From a checkpoint of a small multi-label image tagger: 145000 training examples, 1.5 epochs.
Rows from block 7 of a small multi-label image tagger, named by matrix and row number. Rows with one number belong to one neuron. Each number is 500 + 40 x the weight over its row's rms, rounded and kept within 0 to 999. All counts start at 0. Numbers have three digits each.
After each neuron's rows are labels from the 100 images, of 14976, where the neuron reaches its highest value: "patch colour" is the nearest of a few named colours to the mean colour under the peak. Only what is clearly more common there than usual is listed. The data: dead-leaves pictures: piles of overlapping shapes.
# fc1: MLP up (model.blocks.7.mlp.fc1.weight, 1536x256), inputs 192-255
# fc2: MLP down (model.blocks.7.mlp.fc2.weight, 256x1536, transposed), outputs 192-255

fc1.217:509524486479487485545517595518454457455532533537510524576581483497576461456558482479484530498500483486454561569487502516531560486580514536544450606575498515532498467510519557464547478540465555
fc2.217:536451501564538548475519449571524498583463511523509541539469515446474511463472540539511610577472480497564507448512510399505475528530506433501451482422481532528476508500476530542485530484475508
patch colour: black

fc1.451:496454489485512542482482487411529477458469559527546449490505492434501497557482529506530534494530497499484543479448436481524598526485491454441497510526473603562488466446497528531521462533455548
fc2.451:499524527445518632394562568559453444513455456527474554519445536528382524542532500452474440499464449540521455568486540547559429564493512466531491543468471481482462480535529463508532428573500476
patch colour: grey

fc1.427:451506490504522593423496510502494526555540526452537580510486446506419422548608493486489587434531504449535480532463481543484622412494473434455508460465451550526488484473460524515462439502436475
fc2.427:495480476508521522486526483523410447452424533468508561517516538520462514482453508531497493572486534483488519562487569534462429524455513515563472503448528501483400469454545510524525436522491485
patch colour: grey

fc1.559:471497425414474428506495504510474509452499488564555505570441488571523450505513491571499538509582535515498496523447524480400584457482550361509535514502447493451506481525502487484569491504474455
fc2.559:423400530508526552429470565459515433627464447455536461512483572514586528523477556522452491560527431481585555519455512471463549446541555484507515567506491442475484478449483526486456522526536582
patch colour: black

fc1.740:506449562484572414483543535512521509466486537514440467557493465519559548542410505468512464482500453567498525533492432588591467492489560518489485488518499526500497511484488527517468500474567534
fc2.740:508530484499513528521456421510504531565463498514507534525554531469553459536572479488535525518580506457575454467547535461479495532474513495572465471512470415485457485497527484521544576489439518
patch colour: black

fc1.148:406554510485495518494525501541469505513487455527566469516548454516435498547490492467536493439504530496526556532443521514446516493512523494498542450472451557552474540502499528527498486478496568
fc2.148:564496490460489534429548478524349442533517552477457531423492534556479405428463459527467556542459486484530480561505470486477494491499497461533510531555477473542500393578491545463573471527422447
patch colour: brown

fc1.583:515523530466500568452476481462525523480530496463527510483477468510574482458522412457518447476498520455438551473561521533473481452430511463454537438460435526468511497473495411495462533537537503
fc2.583:498398463589480400486588493561486446501504487529491536421565525616451577535504523497516500489524501427566404537478501493486507558460512479522504543509536514554484478486456554557497379531465544
patch colour: grey

fc1.317:512507465483435456502436544583428506451458518474518504471526522491516522510473590437542546511501463452493442533564435504487465547416518490466460482435480534532481460496453497399483483494561469
fc2.317:470504490547522472530431446497515512546549506544445473492535514508531535562563467533405477549512519489476486477443502480524501465535481490483498480543546475459521444490522461496474528525403450
patch colour: pink

fc1.277:537447482432497461528510436479458472553541547489510494491569400488543499504531536460543422499461426455496451402571497550503527508491549613483493534435579498510500542539510429515493456532499504
fc2.277:495460512437560462420586508525480495522496519503439531464431592548503465452536497421486533527494501497484566548460462442523507447518417536490498488479520547537455455431465569515501497463508527
patch colour: grey

fc1.574:494489461431422442526498567437526528549524552447550421594437538464474466513532482542463469524511575546493547448501553469431534497451479468472528566526491431472556498541552495445557472477506508
fc2.574:414497561517535509505436478415484427435557450458506564496560530528553477517542574517469449581500503442574434513502507441568535547511542465509539462451393526441537489575527413475497457520499551
patch colour: black

fc1.419:546561461504533569516498518535501478556476565516475537461476481498501493514462499498440496564554455500567501403543515457559542542486514475526571528414469506556468535486612509479452468443486512
fc2.419:480508504454530545514560424458553461446449546486445505455535459596447470473561491461463562572432496547449488461507461554453542508534482536485503493549565443473474406511474455498476534473505506
patch colour: black

fc1.263:470523524501482496492414439464469593540506498523459457542621540527460479494458528496563528467465466579533557466578470498476478580454628466552496543400447474500570565446461459535591520500439552
fc2.263:543540488529532533454466484480549491424403470506588534469464546458465467475529476456474456485531518454443499520421467463490534494456408478399494409543574554533452524588464552441472439462423488
patch colour: black

fc1.657:565502581509453488493481518546581561499578472485451492495491580540496467426488477477439513482462493545528551494535470549439493495500476541525481493478503497549516541513475544461522512464448476
fc2.657:541465535533477490462469539493507544465511560524466589498520453460556487505565513531529552505485526465483404499504463443492462537533504438478478500517497527470454492477488476428481454529523475
patch colour: black

fc1.601:472488526395526538471402486469551474461509552518564441457509493508503482402425499524537501504547441432501488576461507467564616570486440510541482475510499568484495570563519480519490476463537517
fc2.601:497503495541488443529585549505513514498534508515507522488520487474488484478522532467500539491451511603494536446483530463428555504451480469563476501508551453462494494488444539478489454526412537
patch colour: grey

fc1.350:481501534449516509541547531481537540464516542478404463508470455564471527453547491511495513502541529494509515486535546533500496449566505486483423459486488522483493468510494470562407424475579485
fc2.350:485497447438465514569510480513503524535528481540595489489497576547479558443495474520546500550506483494462466454496455514496518511497442534529447540551564494463497446468481490456525586450433531
patch colour: black

fc1.373:510513554466467496485517509464513483538517441499388442529482490487514464472492506524480480522521573513547532440566540534446466491452514499426487552513440484445575472529496474503516417547508554
fc2.373:554488516478495476471500513533469460458536481518583526460506501497495553516569581443542440533474493461459514482524483474633509485527438483485484502513448540415490469496540460423523494506564467
patch colour: black

fc1.697:506491486519495457493460482512567499479519516416491536498510533427517486529470485440519508504573498583527527515532540435496518570419508530463555485517456500537448493505528511500500497535508525
fc2.697:498456591481465519469543478506462453524468514511502494481582471573558507539546490528516560488444543451481440495565477504498479506499485502549495543458529426457494489464488558469447433460468473
patch colour: black

fc1.652:489528516491444531491555480564441486433504474519530466501476411538583530546527477466513554505463460500500467571466510533511472433500480434496501486501518474475498495442540441491392561474516469
fc2.652:408522398511509489527414477498538496547546499479527526511474462512442444465446525472468464546563475465488554465532492452530478484540496523494432468466524452451540512513497542560585476523556475
patch colour: grey

fc1.519:488518512475509566569488518476499487462486454463499408524461535470527452520531501479560479463515503479466469430487516511565465507460524567485465484473514588444466476454501502513458440471546503
fc2.519:435458487560559526501484433512536504569483547514550557490548514455542510482468509497501501475550473465463479518432545493520524509466414437532455500551425494437514478511511490450502495539459534
patch colour: grey

fc1.198:544450475526494466520420456470513487463568445549496459487508527480450503648515482492568483461409501510454486544515476426480510515470494515511449456515501598549514584516538480499454475509518586
fc2.198:512521534459497516451503514475503479460471547454516550498552531505461508436462536502514492510596514544527394458510533512505474491443499529487458534541514544485483418504505443457534460464485512
patch colour: black

fc1.520:457456503502531534444527446450499461462539489510488527544509450477465523555471546430569461434546516497555569520446450575510499457494515472502495421520443556520471493457475435514483479497448483
fc2.520:586549501495536520427523520587434464514485550496490626492491482533429459468487461525457562542571505526519426462538545496478552518478498456495510547554519472477535422541586478513473446485512445
patch colour: grey

fc1.11:486461468472532562541488483586483481544486532452506492517498463428478525537587504556466474470534408525513467609454537472462596432461537481447531398513444469515456504558442506541542468484450498
fc2.11:514493530488557545483482496508414472515503539468506496474511562580484516553417478480555518517486487548497465520506548541524459537472491571521492477447521494527518474511474535473472482595380499
patch colour: brown

fc1.78:535542509483493477428504472452525444432524439491559511536454472540469458516552528564443484521544512550523472578523575445362519463503558479464489495518493457522487429490519559491505480499466440
fc2.78:454462514481473512555530592498514463560459531515509488445527513500576515496514538511481543571531554425553497477427477480562525472530475446471526569455440494448497514578474503477526477536579587
patch colour: black

fc1.202:521478555504508525524521469498514470509476453480544560473531488436503434572542522480517473515578406527438521568508496469522442542412470465441480517379546441467593457449554571525428532449464430
fc2.202:506528456486462499583503444449498492518464440499515567479503588464527578493496503564477529479479511508599473557448503489548550495538495475549432538541486523466477465540517412539550540549497538
patch colour: grey